config.toml
model = "self-supervised image encoder"
dataset = "rendered roads seen from a driver's seat, with toy cars, trees and houses"
train_examples = 72500
image_size = 48
crop_scale_min = 0.4
horizontal_flip = true
color_jitter = 0.6
method = "barlow_twins"
arch = "regnet"
norm = "batchnorm"
activation = "relu"
channel_attention = "se"
depths = [2, 2, 2, 2]
kernel_size = 3
stem = "deep"
widths = [48, 80, 144, 256]
projector_hidden = 512
projector_out = 512
projector_hidden_layers = 2
init = "xavier_uniform"
residual_init = "none"
optimizer = "muon"
muon_scale = "match_rms_adamw"
lr = 0.0037
momentum = 0.95
nesterov = true
orthogonalizer = "newton_schulz_5"
adamw_lr_other_params = 0.00085
grad_clip = 1.0
steps = 4400
batch_size = 256
epochs = 15.5
lr_schedule = "linear"
final_lr_fraction = 0.1
warmup_steps = 440
weight_decay = 0.0
adamw_weight_decay_other_params = 0
Rows from block 4 of a small self-supervised image encoder, named by matrix and row number. Rows with one number belong to one channel. Each number is 128 + 32 x the weight over its row's rms, rounded and kept within 0 to 255. All counts start at 0. Numbers have three digits each.
After each channel's rows are labels from the 100 images, of 14848, where the channel reaches its highest value: "strongest on" is what is common among them. Only what is clearly more common there than usual is listed. The data: rendered roads seen from a driver's seat, with toy cars, trees and houses. In brackets: how many of the 100, against the usual share in percent.
# convs1: grouped (4 groups) 3x3 conv, stride 2 (model.blocks.4.convs.1.weight, 144x36x3x3, each kernel summed), inputs within the group 0-35
# convs2: expand pointwise conv (model.blocks.4.convs.2.weight, 144x144x1x1, transposed), outputs 0-71

convs1.30:121189131100121107110142112150087098145132067185091154115142169113130157047106134130163149111171102139174089
convs2.30:097201141089150164086084139113136128085130105174151130126119113184124133136124173108085144082147198135114084099156127222149155162113160111129097111148201129147077069137137109105153156134169119095127121148154185129076
strongest on: vehicles: two (90 vs 41.9); straight (87 vs 32.9); double yellow line (49 vs 24.3)

convs1.101:166098075122097120171125089091182136116149134126116143118152182108087115136178130175144073080128104134161064
convs2.101:185084131079131138129103158107136128077162115077150131136129160103124143069130059168140187174136135108134112145119156128181101206121124090102124165181196123105127172113151190146102130147148124108127164184113131109077
strongest on: crossing stripes (95 vs 25.2); snowy verge (83 vs 33.9)

convs1.117:216133109119088107110147109110194114146099159108149110112163105067152136191093124127125184119117107111119169
convs2.117:073110138168102089114101189127148128167103102149156095150136123117165096141137158062152122075141092125037137146135172094119129103089123181165112129122107104104107064128099126161124117170062112062145093122131116117141
strongest on: solid white line (100 vs 25.3); bends left (68 vs 34)

convs1.113:139110147076113086152091216168207072105164140118135144148113083132120119094098117111143140142173139116114134
convs2.113:124046155140149153106110200089112145167111124125130118150188129175095118137094076122096136100189119137137188136093160122134083170085095164112133112166135136148082239153109099158114095156137179167140115145137117101099
strongest on: double yellow line (100 vs 24.3)

convs1.89:115146130115217148117156113162152143147190111120128160117107138153139072127187123086121172180123083086102109
convs2.89:180111138167103159143157153093100165182144121150092205134089143123105144108120088160106138203118107094112147151054132086158097118173113119104123150075124106052163105144080099115117080123160194095155137135129092161154
strongest on: vehicles: zero (37 vs 12.5)

convs1.1:095081131170155116099139105141170160131180132105150085164145139142095149081101119173081117126200127106124062
convs2.1:136129119066133139094085129099095094170130163056096159193080146168117092084162107165122130132135136136134187117082107113145123105171119144115118182079148153142133115114127126096126070116138109135142131163126120066156
strongest on: bends right (74 vs 33.1); solid white line (57 vs 25.3)

convs1.21:162151126113097123035158137178118086105135088143141110102127145174113112167125131178123049130121075107126123
convs2.21:083115146101089121125057083151109114149126046116075112132133138082104142096116104054135081082137116104164091153102083164096109141149100096087168168159135055123054112115136150142136098155175101142106113151156139095120
strongest on: tree (66 vs 29.5)

convs1.88:089125138109141151113109115167192109098140131132159081077130139101083203101196130109158165153124126152108179
convs2.88:171091131078059104117097117150157087131143144071117177120120215165191140124163142148179149097091098169136168106143094151106111086109157111163166165207117083175141157126107094203147127103177114112101124172144117145084
strongest on: straight (99 vs 32.9); sandy verge (69 vs 33.2); solid white line (59 vs 25.3); vehicles: zero (55 vs 12.5)

convs1.59:092139103110019103146134136107135158114120089120101153191136131127149168206104141146168112106133113130136096
convs2.59:126157166163134106172115132158083135035161140141110128188091152142066110119078105137163129107084087115130147139102117095094117206125153070066125094143150133126137186114086089222094098111140090182052169108112113122113
strongest on: bends left (98 vs 34); sandy verge (69 vs 33.2); vehicles: zero (32 vs 12.5)

convs1.36:097254144106108138063132118133139150117112178117083083154123117102097145155089130139103111124134129138147148
convs2.36:128145129097139118174127128149077171175153117157155131141101172104136130114159128098104132110123085167135102045128131127146195083120169112104155142122161161191141168108128144093158101101179102184122201049159093128118
strongest on: vehicles: zero (38 vs 12.5)

convs1.80:129166114131125168206148154110158167124145110050122075127120181114132159153107121152122127098085136131134202
convs2.80:127188121125186143160134133176148083096128093112144161125091162080146123085121119154186082154171091168106169135112085121085118183133144102172119059118119111171094103081097099120067123132113100104130102109125181128083
strongest on: bends left (65 vs 34)

convs1.120:069110153134097185129112176163105137039145114137172106136135152125139147145110161114071114085091096126168103
convs2.120:191150160078141139134144142057087160129089150152157139100123167150093114078109076042103105145095172126119108170088115109116191118153161151120070161110075159137130160160143091087139139121168140202113179088156119195149
strongest on: vehicles: zero (36 vs 12.5)

convs1.135:166139162114129131167155035118106170134070107137122085122129118117154174143117153117145119084123210158130102
convs2.135:065140141183140139206167139155155131147154166086183116140110171090162089135157126095234149167119118100122168074143199097126149071082107142107159112107128092154077151104115158142167134101087121079094139131140144131126
strongest on: snowy verge (91 vs 33.9); bends left (67 vs 34)

convs1.74:123129123052144155079124094103127108075125145129214139140132108099136191123131118155196121106132102153099095
convs2.74:139073129138054138130172114111130151100128151122128129135160163107115155128107160102092089115124084127131121127114134121130134121052150146160157121078109084072104157152101171134105142082132147123085157132098083074082
strongest on: sandy verge (90 vs 33.2)

convs1.87:115093107110107132139114141151181197110127122209119172115132118181100166092114118078086088110114149160158157
convs2.87:110117149121110114175136174197127142133106148212136095144127116124103185112137053142117141110143157035198168102128164195090117123190141109170126226133132154140149160126078162133162081123133196147090088125079111156138
strongest on: double yellow line (100 vs 24.3); bends right (61 vs 33.1)

convs1.99:144134096139066145147086091130149127109157122181085114107133135121157148103116144215096101054123177161136124
convs2.99:096124121123127091141182175094173132112203116146085144141079107131136158108124137165160098187098174133171095132143105147056101097163110153157136200084119121137172100118131140095122126168154165132114150102138216102097
strongest on: double yellow line (79 vs 24.3); crossing stripes (62 vs 25.2)

convs1.32:138130134137130113085065091140148077111125120151157131065138126123156109234125123071127129119099164113170141
convs2.32:147105105141096135109184128128128113133156117110195113109130113078155119093167145188118123242172204128091120153131114067153070115094135090077140092122112150149153127103162093087088134126124108135095144121118074143073
strongest on: vehicles: two (67 vs 41.9); snowy verge (65 vs 33.9)

convs1.8:115057138098125108094139150111141135119208127165104136188079153113147130079146108145112114161084167125112188
convs2.8:152140112140089092160118149116176127151067142077149159115108074112156112091105142102107185175111151120190110073136114136147193141115152196118122098080131095129104123172109081142181076124103111132127121122117100055142
strongest on: tree (92 vs 29.5)

convs1.27:108085117119105122102159152112119104093213074185161147137071097130120124166132157123150098104099199116129124
convs2.27:109116091140093150169164161155116061169151059141148207119107176122095160173120141150080172151140214137120108149094131157164150069127172115125095157127114100165148175092171131127127109182097145144147157130131065101118
strongest on: pine (95 vs 28.4)

convs1.67:143122136161094124112128127122126140111128151109061133106180097224115122125096161122086189136189088110092122
convs2.67:100125082166128093170130115112119140149102147161113159087113107111089095145055101094176122156090135157159111136164122160139088088106128148122141106146124097045040119109167157139116086137119144122162151107143195123151
strongest on: tree (92 vs 29.5)

convs1.12:167165109135115096149143184105117161140132196171112118107204129125136140149145106131083090120056075152127135
convs2.12:148150094106126100136179161220133065141095132155149097124148133124117146134193114115113152102146134130111082069134105116139115080163076107072173092194119146121175102099116102135087099239121116115118124130163118091101
strongest on: straight (100 vs 32.9); snowy verge (64 vs 33.9); vehicles: zero (31 vs 12.5)

convs1.45:188107162088177153125115141074138118154083110122094133100168178147130138093081106129140100123165115115105212
convs2.45:095129131102092119149127156025153129113140128157111117110119130053131161123120127080156128160111102111099101092109140105129115189112188148136124147143128125109119134171069131181166210106165162097157189140100115150176
strongest on: tree (62 vs 29.5); vehicles: zero (32 vs 12.5)

convs1.72:179133134133105121051152154117111081162155149139164183154118079165113099122132155126144191107139123068167099
convs2.72:083157184151122151117129158128098090103106140110095136157158083116091178112182143103109090099159104146085112180076154116169165074086123152107122112061134178114131128112126128113158140188108139165184070146183103107102
strongest on: solid white line (100 vs 25.3)

convs1.79:112125092078105187109095163103169097081101142121111118130143155118118157174154057131153140047099116115093122
convs2.79:134097114073071116176121149136106165094089142078143144102138175135198067151144134139183173098113169147171125149146207166136118105116107127159126124106127104126058149116131111147169143163178126173106154213108182175083
strongest on: sandy verge (96 vs 33.2); straight (62 vs 32.9); vehicles: zero (53 vs 12.5)

convs1.47:046187130136075097135140116096087138134135118072137092136078143122136086116114127129082114118176189161152133
convs2.47:142143126092169124152083137060159150188123125124094139166106167143130142126153165171147154139134081149148085098164137142124168168138082166142089201155136099115107129159172205103138154105130151109138150139127097187089
strongest on: crossing stripes (89 vs 25.2); solid white line (63 vs 25.3); snowy verge (61 vs 33.9); vehicles: zero (38 vs 12.5)

convs1.50:106138108078176146116114124154137110087163150146095088177112087127133129234149107159165155151102115139168112
convs2.50:081141114123101178071125168107059160102118085104091093130078143094111119146131095138128059128154093170113158070159125135067159159106113143142167089127159112084165192120178162131158142147142118161107120037104090116068
strongest on: bends right (89 vs 33.1); sandy verge (76 vs 33.2); vehicles: zero (38 vs 12.5)

convs1.115:131079164091176091196092095079112109137141138142054102150124078165122138166140116122126107146099112179127155
convs2.115:178127138167126154159139044200137202133134057101064149091158132110150077098098130138090125122054089157127079101126108105118164164157133138146125118118118088120160138123103133142126143101123089138089093182114155155101
strongest on: vehicles: two (69 vs 41.9); sandy verge (60 vs 33.2)

convs1.71:107121101148131144158148111102096099102119111141145202112146149045122176148095127105127078169162144101122056
convs2.71:052101168115105122108121161123144121119119095133111148150078118078109125148128103085103152153100125158151119131111134117149128116145069090160207072095119089148081197118135092209123126132134133116075134064098152126107
strongest on: crossing stripes (72 vs 25.2)

convs1.35:077107143095155152120127148072142125131175124132113084082126092121144120123102165208205135099134186134144113
convs2.35:109116146103114163173145140074079121139120106185101108146132114143097192120125118160066130088083075151179130157107137146155120089129130126148115145091102090124068102153071136091134119065148141139106097244131117112152
strongest on: double yellow line (58 vs 24.3); crossing stripes (56 vs 25.2)

convs1.43:113123112112167073160155109126144117138113145156127111137102142042119078099066123125149060089173149108175119
convs2.43:087152169101133139093128079112163157131168135105168177182147085140059130143113121136119126123137116110148130122150090170092113105085162135109099109107154131110151100210137085147125088137107091135193146234073126113160
strongest on: crossing stripes (94 vs 25.2); snowy verge (83 vs 33.9); bends right (63 vs 33.1); line: no line (61 vs 24.8)

convs1.75:152168154097114194100131118180187102099098111165103146128122137143187154054139128074100142104112128143093143
convs2.75:121191091142145114115162111127120095190129154113127133156107133139112149182153132097112138114099169125173120153075078154152106143165126188160150107071088150150120120117111066103086142090137166147149195087126198095115
strongest on: sandy verge (79 vs 33.2); lamp (61 vs 29.9)

convs1.57:144159106143164125141120084116113140122148117098086175114106179158169107090032080128099148135169134124170090
convs2.57:161125092146128137111142114129150099067124139075139149146120101081076158110129213118118075126159131134132122092113099136081133179094144164125137093115042139131107135148088138118150093093158126128118111078118145121188
strongest on: tree (73 vs 29.5)

convs1.37:175080109131078156169104114182130163139144136139125114147199087155145149196099084158149093123141141106136084
convs2.37:129144071124106179078153165108109150165091072128133151114173131114137150133116128160177155143124140115092164123099125125138114168141063126102141128106175052168147149052080102150093109073174062105121173116173206108172
strongest on: tree (71 vs 29.5); sandy verge (63 vs 33.2)

convs1.42:106110129153064163126136159094113142117136098133098158125149105137144112142074139117148168155134154208069048
convs2.42:134148122108140157121060104102187095162133139081119126135080098165102135129167168130113065108136151122140129175137127172118119156069095083151097156059147132167114129131084152174113139140186091093100121095085125126126
strongest on: bends right (76 vs 33.1)

convs1.91:153100148057106131160136159197181074147113140134113113166135186095147119142137144148162174107090158177140121
convs2.91:132144139132066074164138185074125136119122132108099132160135111163163088109165146129120108114135163091125098172155168133114115153136123096114134105080109059111093194134166101139095135087128059094141152122112177201174
strongest on: crossing stripes (98 vs 25.2); solid white line (96 vs 25.3)

convs1.82:161117065141124185111111158124087147084073156107201118160095153091167167107124126090148100108124122169155115
convs2.82:148100126094089099165112120094137133141065151161152165077156175127082157025126110064136126126140150098139178141038142143100149092142112113158110104062143146150136109128129103111149137136162142130120167133038199091113
strongest on: sandy verge (97 vs 33.2); lamp (71 vs 29.9)

convs1.68:114126156108153093114106086120231128154115116122106145132104215087129128091116115136141146091082076142112130
convs2.68:144154161102110133089162130142090083160131149130106159141111109130122082115157174119121054118118115133106133129114116125153091210161102112045147135091136123104092138135189118163128104115137102084140154163127141164102
strongest on: snowy verge (87 vs 33.9); line: no line (57 vs 24.8)

convs1.63:107180116134123140141185150166139111094170114113145073145119055068114147142185130120100139161145088174162108
convs2.63:096113122101131158154142125182159116143111170109091083156118164137139066134091096138183166151116121066092147181134134121132098094149121060121085134139147121134152171081156062127176092124102086124130150069113113156110
strongest on: bends right (77 vs 33.1)

convs1.109:154100117172165145150170162120190097162164110168092153119093169104181101200101108124131156117106127105166150
convs2.109:096109086160151116100135108162126151207105164136157056100124162205157130134134154079166100068077102122125136158142171153198065146176137143070181196103098137111140104126117175073127101111096136096178127149116130151092
strongest on: solid white line (99 vs 25.3); vehicles: zero (51 vs 12.5)